config.toml
dataset = "single printed letters, digits and signs in grey, bent and noisy"
num_classes = 73
parallel_block = false
inner_norm = false
drop_path = 0.15
width = 256
init = "xavier_uniform"
residual_init = "none"
learning_rate = 0.0016
precondition_frequency = 50
epochs = 4.0
final_lr_fraction = 0.01
weight_decay = 0.3
Rows from block 7 of a small image classifier, named by matrix and row number. Rows with one number belong to one neuron. Each number is 128 + 24 x the weight over its row's rms, rounded and kept within 0 to 255. All counts start at 0.
After each neuron's rows are labels from the 100 images, of 14976, where the neuron reaches its highest value: "top examples" is what is common among them. Only what is clearly more common there than usual is listed. The data: single printed letters, digits and signs in grey, bent and noisy. In brackets: how many of the 100.
# fc1: MLP up (model.blocks.7.mlp.fc1.weight, 1024x256), inputs 64-127
# fc2: MLP down (model.blocks.7.mlp.fc2.weight, 256x1024, transposed), outputs 64-127

fc1.90 [147 140  94 126 133 155 141 111 167 122 131 135 127 102 116 191 116 113 133 152 148 177 115 175 137 134 112 126 169  83  82 135 162 155  95 144 137 114 120  90 105 116  96 160 137 146 103 125 118 107 114 128 186  88 103 119 169 153 181 112 102 144 139 132]
fc2.90 [136 160 149 153  91 127 146 115 181 149 138 129 145 126 146 141 128 121 123 131 146 137 120 122 130 110 146 131 184  82 138 160 111 160 115 116 132 110 114  90 182  56 117 100 114 154 104 158 119  78 138 128 141  57 112 109 134 117 128 118 103 140 109  74]
top examples: the character # (46); the character + (29); the character x (25)

fc1.86 [147 142 125 118 157 166 163 115 108 134 122 120 124 157 109  89 160 119 179 136  98 107 139 114 136 118 123 128 122 151 131 101 135  96 112 150 130 143 147  84 176  95 173 130 109 164  94 131 145 144 129  73  94 131 121 143 129  98 128 112 111 131 133 122]
fc2.86 [140 120 152 121 137 167 123 145 168  92 117 122 120 121 134 112 137 133 149 128 102 105 169 110 108 111 166 131 131 148 143 126 120 168 121 132  72 151 184  93 157  98 143 142 169 135  93 120 158 110 171 124 137 116 113 141 119 140 105  94 120  84 111  89]
top examples: the character p (100); small letter (100)

fc1.168 [142 135 145  96 151 133 156 136  94 108 144 138 134 116  78 101 133 114 174 136 152 146 142 102 132 129 101 132 103 151 123 121 127 150  89 139 130 145 110 121 135 129 189 181 112 145  86 159 168 131 138 135 127 154 162 135 107  95 127  94 142 122 113 102]
fc2.168 [100 140 129  86 105 103 135 112 103  90 162 116 153 149 130 100 152 135 160 159 125 124 139 114 125 144 124  99  85 135 153 113  73 179 113 132 130 135  72  75 140 121 134 140 118 111 114 126 176 115 139 131 170 117 119 137  96 100 121 161 108 149 126 102]
top examples: small letter (100); the character t (60); the character g (40)

fc1.120 [107 133 132  98 138 144 131 139  96 130 136 123 160 117  98 122 129  98 103 174 173 132  67 141 113 136 134  82 158 152 127 131 137 129 154 138 121  90 170 115 184 142  79 116 102 142 138  99 145 154 125 144 116 171 111 175 118 155 131 111 139 154 126 135]
fc2.120 [102 140 137 142 121 174 113 126 108 161 185 117 120 148 138 139 126 101 128 145 171 102  77  97 132 159 185 117 126 179 175 157 116 135 134 124 143 100 131 158 177  74 109 146 118 167 120 125 132 163 149 160  95 133 128 153 114 112 114  96 104 147 117 127]
top examples: the character A (100); capital (100)

fc1.190 [145 109  89 153 143 131  94  67 159 109  95 146 110  61 148 168 164 149 148 130 114 133 156 120 131 162 133 128 118 142 107  98 115 130 114 120 148 166 151  88 140 133 105 128 125 142 119 138 124 129 183 137 144 119 116 135 168 122 130 107 107 142 118 124]
fc2.190 [151 107 144 142 123 135 142 124 158  97 130 120 133 156 144 114 159 132 147 170 143 116  87 118 111 133 106 127 170 134 135 116 132 124 137 103 134 160 138 141 141 122 163 135 117 160 122 132 139 108 112  90 105  96 150 125 137 139  54 148  96 167 112 148]
top examples: the character # (32)

fc1.1 [136 140  92 142 133 168 150  97 137 156  72 156 129  79 126 113 102 134 106 116 112 136 121 159 160 137 173 112 119 138 102 162 144 119 103 176 123 140 123 135 101 118 127  92 114 152 105 118 136 140 166 148 200 143 109 116 148 104 145 143 150 152 117 147]
fc2.1 [144 119  91 140  83 172 148 103 149 167  93 163 126  86 129 127 128 140 118  67 168 131 141 126 115 126 168 108 134 108 128 140 121  93 163 143 166 186 123 138 129 130 149  86 127 120 127 132 140 125 144 158 143 106 120  80 114  94  87 129 164 153 123 136]
top examples: the character ! (55); the character + (44)

fc1.754 [184 124 133 168 148 134 112 163 128 108  74 126 108 127 120 119  97 132 121 131 119 168 105 153  91 131 129 109 161 121 143 140 133 117 101 111 107  83 152 117 137 107 141 119 102 146 107 142 123 152 122 123  98 149 155 188 145 145 152  86 136 124 114 131]
fc2.754 [154 143 177 139  71 116 167 147 154 106 179 114 113 134 154 145 159 121 140 140 147  98 117 180 146  97 164 153 126 104 126 169 130 111  69  79 119 126 119 144 160 107 137 163 162 145  86 133 101 110 125  93  86  87 150 158 140 116  17 118 152 103 153 165]
top examples: the character X (34); the character $ (25)

fc1.486 [137 145 149 100 107 160 122 141 127 112 119 126 157 154 129 163  57 145 126 123 145  95 121  92  96  93 117 141 121 111 123 133 112 118 115 129 113 158 100 158 119 155 137 132 130 110 146 103 105 166 118 145 131 140 151 152 101 107 131 122 163  95 187 145]
fc2.486 [138 161 169 154 130 165 137 150  97 170 133 121 120 165 119 133  86 133  91 136 131 106 131 119 145 148 108 140 102 132 112 110 176 132 119 177 103 132 111 114 123 144 122 120 187  82 148 131 139 142 111 112 151 133 190  87 127 140 147  96 131 140 108 122]
top examples: the character X (99); capital (99)

fc1.181 [149 153 161 105 197  98 127 129 133 149 164 117 134 124 101 132 164 111 133 169 137 118 108 122 128 159 126 138  85 134 124 135 144 116 147 154  58 133 109 106 109 150 128 138 171  90 117 127  98 138 114 157 155 166 117 117 139 100 124 138 172 162 148 160]
fc2.181 [152  88 120 108  83 105  88 144 136 128 108 122 145 115 114 106 134  76 137 146 136 132 164 139 108  49 130 108 133 149 138 153 114 137  96 135 146 137  98 147 157 170 127 133 193 157 130 110 103 116 139  83 105  89 122 138 150 173 153 121 137 117 101 143]
top examples: digit (80); the character 9 (54)

fc1.450 [136 102 139 170 155 163 136 100  94 162 116 142 134 141 100  61 153 191  91 135 129 150 154 130 122 130 127 144 112 185  93 161 163 145  70 116 122 153 145 145 120 150 130 135 102 127 138 146 108 124 133 150 157 163 101 142 156 113 152 159 145 114 105 158]
fc2.450 [135 110 108 180 132 151 154 109 160 199 116 128 134 110 126 136 149 154 111 102 148 135 147 116 107 112 125 117 154 138  67 134 105 139 142 145 152 174 116 146 129 140 132 142 143  76 118 120  86 137  96 156 113 149 123 110 120 108  92 159 131 134 121 134]
top examples: the character ! (94)

fc1.342 [140 109 122 156 141 104 133 164 107 112 122 156 154 115  99 142 211 133 147 137 130 112 139 154 107 138 113 128 108 110  95 142 135 158 161 116 159 108 119 164 125 151 121 141 115 152 110 164 146 139 140 109 134 161 122 161 112 128 132 123 143 102 123  69]
fc2.342 [127 144 137 138 125 117 126 119 123 120 148 136  91 141 139 135 152 118 155  95 119  98 133 146 104 123 112 133 145 143 107 142 140 120  99 122 103  88  86 132  88 135 150 139 135 165 133 152 170 125  96 101 138 123 112 139 171  76  69 191 158 140 130 127]
top examples: capital (93); the character T (60)

fc1.31 [143  93 144 101 152 123 152 164 120 118 149 135 116 133 180 142 147 135 103 159  88 137 121 150 132 105 165 157 169 109  86 176 170 102 146 166 122 121 135 108  95 192 110 111 127 105 119 110 149 176 139 130 145 139 106 170 164 117 163 130 150  94  90 119]
fc2.31 [137 131 151  99 171 117 140 155 134 139 146  91  68 126 152 135 145 109 125 127 132 134 116  95 149 177 189 147 134 119  84 139 127 128  94 123 153 160 155 103 119 136 102 141 117 119 127  94 129 134 175  95 127 175 122 135 124 129 213 135 131 158 104 129]
top examples: capital (65); the character M (56); the character y (30)

fc1.122 [100 149 152 102 199 146 156 142 100 144  98 131 140 118 123 140 121 140 134 152 166 149  99 111 137 123 101 143  86 138  90 101 126 152 122 129 160 156  91 108 125 126  95 137 154 180 161 154 157  95 113 145 109 134 128 165  79 100 135 126 122 130 100  86]
fc2.122 [120 106 151 116 149 139 161 150 145 149 138 126 134 154 140 114 163 126 115 117 125  74  99 138 113  77 122  93 126 112  66 146 116 167  92 113 132 153 131  74 110  99 153 122 129 119 123 125 144 126 114 124 144 132 156 122 133  74 100 148  92 117 143 117]
top examples: small letter (72); the character t (66); the character 1 (28)

fc1.22 [140 142 113  91 114 170 157 121 127 103 147 128 170 157 123 157 100 140 169  62 105 115 119 119  92 139 125  66  90 141 122 101  73 124 158 138 125 158  80 164 124 149  62 149 107 150 134 119 109 171 113 139 118 154 145 147 102 114 140 134 166 135 136 100]
fc2.22 [104 161 122 144 110 145 143 136 119 162 103 127 129 150 135  99 110 107 104 142 154 132 125 117 134 166 110 168 112 150 172 119 146 118 128 133 113 127 128 110  96 163 155 153 125 105 160  91 156 154  96 131 102 119 159  90  83 171 137 110 117 174 126 121]
top examples: the character X (96); capital (96)

fc1.398 [152 152  99  99 131 170 116 130 133 125  61 114 167 139 123 191 154  71 132 160 152 165 158 126 144 124 119 133 133 123 152 155 122 125  70 141 151 170 113  74 129 120 125 159 102 124 113 173 132 123 125 112 150  88 153 120 143 144 172 122 103 141  77 130]
fc2.398 [155 167 156 129 128 126 147 102 139 142 108  67 126 139 149 141 139  84 128 147 172 127 150 111  99 103 113 140 145  93 163 122 127 131 102 125 121 146  86  89 139 126  93 140  70 106 111 143 150 107 154 108 171  73 127 212 171 106 151 142 134 141 118 112]
top examples: the character # (98)

fc1.19 [186  99  97  98 167 145 143 166 127  93 120  81  73 113 127 149 117 103 147 112 118 123 178 109 126 147 142 160 156 133  98 117 161 140 128 134  86 117 133  78 115 109 127 147 100 158 107 123 140 129 117 106 125 124 109 115  88  74 118 132 164 141 139 160]
fc2.19 [131 131 106 154  56 145 116  94 134 113 142 109 125  98 133 152 173 130 103 138 152  93 175  82 119 132 147 107 129  81  80 140 122  83 152 147  80 129 156  90 118 132 133 139 156 143 120 141 127 148 128  66 127  71 119 100 135 118 122 138 124  87 142 123]
top examples: small letter (77); the character f (44)

fc1.215 [165 141 165 125 164 123 133  87 108 117 129 116 148 100  66 144 175 155 160 131 122 107 107 132 132 153  84 144 102 178 102 110 156 154 126 128 121  89  91 129 144  82 139 137 107 152 164 107 134  85 126 110 141 154 116 157 122 105 111 134 146 121 117 103]
fc2.215 [129 153 127  85  78 134 131 126 142 120 116 122 139 116 133 109 126 124 141 157 157 116 127 125 175  91  98 114 141 124 101 138 118 159  96 169 116 124  99 133 107  92 153 122 104 124 143 142 168 100 115 124 114 144 167 127 119 105 154 125 118 107 134  93]
top examples: the character Q (47); the character f (33)

fc1.490 [160 141 144 120 129  84 100 123 111 115 141 144 135 140 127 127 138 163 118 127 137 133 129 103 102 145 107 134 146 167 101 152 134 166 102 153 133 120 128 162 131 130 128 133  92 140 112 123  99 114 134  96 184 152 127 111 128 155 122 159 152 128 132 134]
fc2.490 [139 112 170 118 122 118  82 130 123 145  98 106 106 117 126 120 150 133 117 106 168 128 107 139 130 135 120 129 203 147 110 136 101 153 113 142 139 168 133 142 138 119 133 129 122 153 121 142 128 170 105 109 129 140 136 130 123 135 107 161 132  79 141 137]
top examples: the character Q (60); capital (60); the character - (40)

fc1.461 [104 149 135 123 106 138 120 109 137 111  80 120 128 112 117 127 111 136 100  95 121 133 114 212 121 120 129 141 134 127  83 103 126 187 158 156 137 146 154 160 109 164 109 124 107 105 127 146 138 124 127  88 158 158 103 171 115 155 125 130 102 155 130 128]
fc2.461 [108 106 133  85 124 143 103 159 163 124 128 131 131 136 149 150  99 153 141 112 126 126  95 140 104 132 126 109 104 117 135 124 152 151 121 136  89 134 145 159 110 144  99 126 143 140 142 143 166 133 145 102 150 136 161 131 132 150 103 118 147 158 122 136]
top examples: the character F (36); the character f (25)

fc1.193 [188 150 113 158  96  92  96 111  93 133  89 118 171 119 118 139 100 166 173 117 149 126 136 147 142 127 123 145 100 128 114 129 100 144  99 142 169 126 141 110 134  79 214 134 107 171 128 155  98 105 162 117 149 170 150 118 116 173 131 157 124 113 119 116]
fc2.193 [145 132 151 135 116 112 111 123 124 144  92 138 137 104 141 109 140 144 174  85 127 102 114 119 135 108 155 104 136 135 145 135 136 162 116 141 134 144 110  99 153 145 149 122 122 130 136 120 173 120 118 133 124 154 129 111 133 102 157 106 139 130 128 115]
top examples: the character Q (51); the character q (45)

fc1.436 [110 137 134 135 129 158  71 116 137 107 116 131 107 117 114 148 117 155  81 143 138 184 116 177 131 103 141  75 154 152 139 120 153 161 165 118 129 135 138 116 129 133 117 117  98 119 132 124 146 151 106 106 139  93  93 158 150 120 120  99 116 132 158 102]
fc2.436 [134 109 105 130 133 170 165 162 144 123 145 129 154 121 159  60  97 123 155  88 118 101 100  44 114 145 103 134 149 133 128 167 113 106 110 140  99 114 169 131 141 137 159 127 132 124 129  92 132  97 150 131 117 127 175 154 120 120  84 100 137  93  97 157]
top examples: the character A (42); monospaced (39)

fc1.697 [170 120  79 156 105  75 130 169 119 130 128 119 155  97 150 148 124 147 147 148 120 162 151  81 125 118 161 125 137 124 114 135 158  93 111 139 123 146 124 145 159 170 125 110 116 136 166 119 119 141  94 131 106 165 106  78 130 158 178 102 119 179 130 141]
fc2.697 [133 144 125 207 150  92 117 152 160 123 168 113 157 117 130 125 143 105 129 130 125  96 148 102 132 104 123  97 134 119 111 167 122 134 130 133 130 161 107 154 164 162 107 113 134 123 155 138 168 130 109 107 134 138 160  22 157 121 139  95 163 118 122 152]
top examples: the character @ (51); the character m (26)

fc1.443 [206 164 143 108 181  93 109 164 165 147 114 146 102 101 112 123 124 119 130 105 116 183 138 134 128 109 154 152 118 118 128 119 122 130  81 168 125 104  90  95 147 138 155 118 117 103 127 122 117 140 107 161 123 150 147  63 130 125 122 100 112 108 114 119]
fc2.443 [153 166 109 120 110 147 136 110 141 121 105 109 169 112 106 142 153 109  89 167 143 123 142 119 101 119 113 149 104 117 144 160 141 122 105 121 146 135 100  70 134 115  95 119 147  86  81 143 101 108 114  88 132 189 132 101 143 110 174 141 135 124 108 137]
top examples: the character @ (48)

fc1.200 [167 197 121 136 169 152 114 139  89 140 123 124 133 118  93 127 102 126 142 115  93 163  85 115 162 119  99 139 129 131  90  97 161 189 117 155  96  95 103 168 123 114 160 175 112 150 173 118 109 109 158 133 129 154 144 104 117 162 119 140 103 187 107 124]
fc2.200 [ 89 144 117 163 177 114 114 139 122  99 133 116 136 123 109 127 137  77 119 128 148 119 106 118 130 116 128  99 126 124  75 134 137 145 129 170 111  91 154 151  97 101 152 153 115 104 125 136 129 109 133 149 123 194 155  79 128 133 126 139 101 145 138  89]
top examples: the character * (94)

fc1.96 [149 141 126 194 150 178 155 118 127 166 109 132 169 133 126  95 109 162  98 116 136 119 114 121 136 168 125 160 114 166 101 129 176 133 108 172 109 106 102 131 155 106 128 127 127 117 177 122 110 120 134 175 115 156 128 154 160 114 165 124  96 142 130 113]
fc2.96 [127 152  93 187 122 165 154  94 163 200 130 136 142 104 144 140 125 166 138 120 154 131 137  99 114 142 129 116  84 143  95 138 130 133 142 159 128 108  98 132 138  70 144 141 152  99 160 118  83 120 100 167  72 152 124 100 122 136 112 112 121 143  96  97]
top examples: the character ! (63); the character * (37)

fc1.348 [140 128  98 100 158 131 122 136 128 149 140 135 136 137 125 147 110 101 131 140 152 134 103 143 125 128 157 101 196 154 140 118 149 135 126 159 113 131 181 102 140 146  89 122 119 101 122  99 120 128 118 137 104 143 115 156 155 138 169 122 135 150 104 119]
fc2.348 [135 115 170 125 139 163 145 128 155 173 155  87 146 137 136 172 111  99 109 115 160 128 106  82 114 130 137 126 165 152 160 192 129 164 124 116 137 148 132 169 167 103  90 127  96 135 101 129 130 138 127 120 112 102 103 125 160 151 161 141 113 148 100 143]
top examples: small letter (91); the character y (87)

fc1.176 [109 141 110 104 141 157 141 123 162 115 116 112  59 160 102 136 156 137 129 114 112  94 145 125 106 121 100 161 140 139  84  99 114 109 109 113 117 128 167  46 154  87  99 161 131 145  87 112 114  90 115 111 109 117 144 155  69 105 152 117  94  86 168 125]
fc2.176 [105 128 139  96 166 154 141 123 146 134 131 124 121 149 121 115 124 134 125  94 114 112 122 102 105 141 115 134  79 110  87 133 113 110 141 154  67 143 191  53 117 105 135 122 134 130  47 142  90  99 137 119 150  96 124 135  97 137 160 125 104  77 138 128]
top examples: the character p (100); small letter (100)

fc1.351 [115 138 170  98 171  97 115 119 105 138 124  97 133 111 107 135 108 128 135  90 131 152 127 144 135 126 113 142 161 138 151 139 148 123 101 149 166 112 138  65 141 149 152 150 136 129 147 155 153 158 110 118 107  90 117 136 120 165 115  93 128 172 136 117]
fc2.351 [139 113 138 133 125 150 129  94 157 112 134 130 144 123 123 157 117 127 107 129 151 135 179 144  95 127 150 102  76 132 162 121  76 144 115 100 123 153 143  93 163 107 130 128 149  90 124 105 125 150 125 128 157 113 111 151 152 112 112 124 134 107 125 130]
top examples: small letter (91); the character g (74)

fc1.631 [127  91 108 163  84 163 134  97 120 129 172 118 153 119 103 150  88 162  76 150 109 150  66 125 118  69 138  86 159 114 105 136 143 151 128 132 144 147  97 136 152 150 112 118 155 133 146 134 147 153 168 100 114 142 108 100 153 172 128  86 116 146 175 145]
fc2.631 [118 112 137 111  90 146 142 153 150 153 137 134 134 163 105 106 130 142 111 102 143 153  99  92 141 186 124 127 142 121 137 117 111 133 112 121 148 155  91 134 165 169 161 118 147 137  82 105 121 166 125 141 119  45 137 120 142  46 108 124 128 154 127 127]
top examples: the character ! (37); the character + (31)

fc1.711 [154 135 135 125 113 161 113  89 155 128  79 145 169 101 144 149 155  89 117 155 135 130 153  74 124  97 127 146 132 149 147  79 169 141 111 137 156 166 120 101 118 106 199 131 145 116 129 155 108 150 125 133 126 109 151 157 166 138 160 102  74 145  94 129]
fc2.711 [113  99 136 138 115 143 130 131 115 129  92 127 112 156 131 183 150 118 133 135 190 129 121 116 127 126 127 105 124 130 149 153 103 139 104 121 116 155  98 118 100 123 104  84 117 175 114  97 139  84 132 145 182 118 137 165 152 123 196 130  97 128 143  84]
top examples: the character # (98)

fc1.352 [ 89 153 109 140 128 167 146 106 121 116 168 116 121 142  83 128 119 170 117 175 118 114 128 154 146 136 141 119 127 123 142  83 163 133  94 116 161 134 110 147 113 151 141 137 114 143 157 132 111 108 154 170 170 133 134 164 107 105 109 142 157 155 120 134]
fc2.352 [150 124 121 115 106 150 141  81 107 176 125 108 163 142  89 138 147  97 103  94 148 143 121 103 143 121 126 109 104 148 129 164 101 153 144 165 136 129 109 172 145 132 112 132 132 105 141 106 161 110  95 106 114  87 124 130 140 155  58 100 139 127 100  93]
top examples: the character ! (39); the character t (27)

fc1.680 [130 142 102 106 154 171 136 163 128 153 103 136 137 109 115 161 146 113 151 131 177 165 121 115 130 136 106 144 128 101  99 113 131 135  77 150 144 149 122  90 108 105  91 122  97 156 163 150 115 120 131 174 124 118 143 170 183 131 172  95 120 125 112 144]
fc2.680 [145 164 110 130 139 162 133  99 121 157  95 127 129  80 139 223 171 107  97 156 138 122 125 138 140 136 119  95 136 101 115 147 175 140  56 169 115 164 123  93 108 138 105 139 100  95 145 101 127 110  84 150 158  93 112 120 142 151 170 142 126 150 143 110]
top examples: the character # (100)

fc1.751 [123 121 116 121 167 177 160  86 150 144  99 144 104 127  95  91 158 123 165 146 135 116 152 153 114 109 113 114 124 134 118 141 178 106 131 153 143 108 112 119 112 103 113 153 162 135 141 124  84 126 151 113 116 101 148 131 122 149 134  97 140 139 133 163]
fc2.751 [199 129 129 119 167 147 160  63 111  86 143 138 145 173 128 122 167 176 107 123 107 130 132 148  68  92  89 136 146 112 140 140 121  94 196 118 107 139 141  94 160 134 124 119 128 135 134 152 164 124 116 151 136  91  71 154 145 124 118 124 139 126 137 107]
top examples: the character p (95); small letter (95)

fc1.438 [104 125 152 122 180 148 104 154 158 141 164 127 128 140  98 112 132 125 128 146 113 125  99 116 104 115 140  67 108 172 126 120 121 157 117 112  94 138 195 124 200 176 101 114 153 113 131 115 139 120 148 134 138 189  85 168 113 159 136 102 122 184  92 153]
fc2.438 [ 68 144 148 130 140 152 108 140 126 139 145  90 152 146 122 147 125  98 141 124 138 104 127 110 123 133 156 147 118 150 140 152 142 173 130  94 107 121 140 186 165 114  92 141 164 115 116 123 112 153 186 120 131 165 132 155 132 167 161  74 101 189 120 112]
top examples: the character A (97); capital (97)

fc1.220 [143 136  99 112 111 168 138 123 142 131 132 129 129 106 171 167 140 113 157 159 173 158 116 112 119 132 113 122 163  86  95 108 126 148  90 171 133 174 126 106  98 112 101 126 120 135 126 109 120 133 151 122  95 150 109 153 198 154 191 112 101 134 139 127]
fc2.220 [173 148 141 124 129 154 136 121 125 148 111 114 125 113 129 160 164 106 122 145 120  70  97 145 172 105 109 130 171 127 141 138 146 132  68  98 136 149 115  82  93 112 129 184 135 155 159 133 123 100 105 126 144 121 132 126 148 119 146 159 160 136 145  85]
top examples: the character # (100)

fc1.139 [155 138 168 156 142 120  87 146 132 129 102 102 131  99 153 133 123 123 131 124 125 131 104 118 115  94 126 122 118 102  90 128 149 133  83 126  96 127 132 133 143 117 106 147 135 118 120 164 145 154 123 121 103 171 158 174 191 141  86 135 163 129 117 118]
fc2.139 [133 150 173 163 156 124  95 155 155 144 145 115 124 138 144 122 143 130 122 121 145 117 136 167 124  83 113 145 146 140 120 159  73 128  67 125 108 100 136 149 151 133 115 172 113 106 103 124 142  99  90 131 112 125 173 138 169  78 107 138 146 144 104 174]
top examples: capital (96); the character C (66)

fc1.578 [156 151 151 116 104  76 157 117 121 125 115 104 129 120  81 148 136 164 148 123 120  90 111 116 114 148 102 143 164 133 128 135 155 117 134 181 130 121 121 110  88 109 142 114  90 187 147 136 149 129 106 138 144 174  91 139  79 130 130 154 122 119 135 125]
fc2.578 [136 148 179 120  73 129 117 132 104 123  82 108 128 134 133 123  98 150 155  78 125 112 104 144 127 127 106 149  93 163 156 139 154 126 120 160 114 152 124 158 124  97 124 138 111 123 114 127 172 114 100 126 143 147 106 114  77 161 162 134 134  71 123 148]
top examples: the character Q (40); digit (35); the character 2 (33)

fc1.350 [160 100  90 118 143 112 134 107 103 152 152 109 189  89  68 123 130 177 118 117 146 167 141 157 130 110 132 126 153 150 129 144 146 136 110 132 127 160 107 168 118 118 149 139 136 102 150 139  97 146 134 101 131 127 127 144 109 156 133 130 144 116 116 132]
fc2.350 [140 113 124 125 164 120 148  78  91 146 128 109 156 135 156 128 121 166 122  81 171 147 188 131 105 147 145 125 116 159 119 151 117 144 133  95 143 149 109  81 104 122 113 108 104 112 136  95  70 122 110 146 138 166 107  76 110 140  69 147 150 137 111 113]
top examples: the character ! (57)

fc1.478 [151 132 113 107 153 119 129 102  75 112 107 106  98 144 104 122 114 131 113 113 129 155 103 106 148 146 160 149 130 136 134 146 166 142 106 128 139  65 149 147 129 116  98 135 104  85 133 134 156 119 145 114 121 129 150 111 113 126 140 123 133 156 125 163]
fc2.478 [124 126 142 136 115 127 159 128 130 139 100 120 110 154 134  94 141 124 158  83 151 100 126 161 113 106 190  80  98 154 183 145  92 134 125 125 146 123 156 110 158  94 153 124 177 113 129 131 119 117 113 109 158 134 166 131 122 105 147 147 107  84 178 184]
top examples: capital (75); the character J (74)

fc1.337 [109 137 115 110 142 182 149 133 121 138 164 100 131 115  94 121 132 109 100 148 115 105 110 116 125 143 141 126 131 177 125 113 116 123 129  95 102 102 157  78 177 126 118 160 142 152  91 113 119 136 106  97 131 147 110 176  97 140 134 111  87 139 111 154]
fc2.337 [ 83 149 143 126 135 198 183 138 142 145 161 114 135 122 114 108 148 106 152 133 109 101 125 100 117 128 170 111  88 139 155 132 141 119 130 120  96 135 153  97 181  91 108 145 143 170  90 125 116 157 146 123 133  87 123 156 129 140 113 102  99 136 134 131]
top examples: the character A (50); the character p (50)

fc1.35 [137  96 127 172 137 144 114 129 119 172  74 128 158 124 120  74 137 145 103  99 118 171 173 112 153 132 184 119 126 149 111 180 169 159 100 143 128 149 131 157 134 150 115 138 108 137 132 121 109 127  88 168 162 144 108 162 129 114 146 130 117 114  96 133]
fc2.35 [132 119 133 147  86 155 156 113 139 204  95 117 153  90 144 115 116 153 127 102 139 129 150  91 132 128 165  90  93 121 106 145 124 142 147 122 138 137 145 119 133 106 108 154 143  97 121 138 110 125  50 152 143 180 103 171 135 133  80 151 135 110 101 111]
top examples: the character ! (77)

fc1.156 [134 129 135  81 152 162 105 121 163 156 119 144  94 163 152 121 136 154  82 138 131 172 161 139 116 142 107 150 158 120 100 128 130 135 124 109 105 116 183  76 115 110 124 151 163 144  87 107 127 115 114  79 133 147 139 166 106 139 138 155  95 109 176 163]
fc2.156 [129 133 121 111 160 143 121 117 165 134 116 163  94 168 141  89 123 151 133 118 159 136 102 119  91 129 124 135 155 108  92 116 120 107 148 131  78 101 180  76 115 116 116 119 145 165 104 132  98 150 133  82 128 115 131 157 136 142 128 146 140  63 188 145]
top examples: the character p (85); small letter (85)

fc1.695 [100 112 165  69 149 133 108 152 116 142 150 121 158 114 107 138 125 151 134 130 120 115 109 122 119 127 176 120 121 204 148 106 146 145 159 128 143 112 156 136 148 114  96 129 126 130 143 138 141 133 129 141 128 183  96 161  79 107 123  94 110 160  95 105]
fc2.695 [ 99 148 130  99 150 111 164 127 104 135 149  77 119  88 121 125 160 149 124 128 144 139 132 119 149 172 146 125 121 167 175 117 149 134 143 123  96 105 153 180 102 105 100 134 130 127 106 146 163  88 137 160 122  88 128 110 131 140 188  90  86 169 120 117]
top examples: the character A (90); capital (90)

fc1.507 [139 124 126 102 160  99 121 159 147 178 168 122 129 137 142 138 178 151 139 164 134 142 120 106 111 150 153 106 128 102  92 146 124  85 161 124  91 181 112  88  79 169 129  75 125 169 136 120 107 160 138 153 122 135 129 126 170 142 178 139 174 114 120 122]
fc2.507 [108 114 153 104 125 135 134 123 110  86 160 191 153 165 115 138 103 141 161 138 130 127 100 122 122 129 134 182 128  79 128 143 173 136 153 119 133 158 128 131  99 121  94 142  91 121 140 140 131 120 147  89 104 116 159 118 129 156  80 128 140 108 101 126]
top examples: digit (87); the character 9 (75)

fc1.37 [115 143 111 126 122 106 166 108 103 128 120 154 124 108 126 167  95 121 108 124 139 152 113 137 116 160 110 105 160 138  98 132 149 136 118 130 112  99 152 137 125 106 108 109 102 158 121  95 129 128  98 115 101 137 119 143 122 135 121  95 132 160 117 137]
fc2.37 [122 157 190 120  52 123 158 147  84 145 167 112 138  96 125 166 117 147 156  91 158 122 160 169 102 173 160 131 142 113 140 142 127 131 130  99  95 128 153 105 179 120  94  95 107 148 112 107 104 121 101 115 140 144 146 142 108 148 102 112 123 124 106 118]
top examples: the character A (54); the character d (39)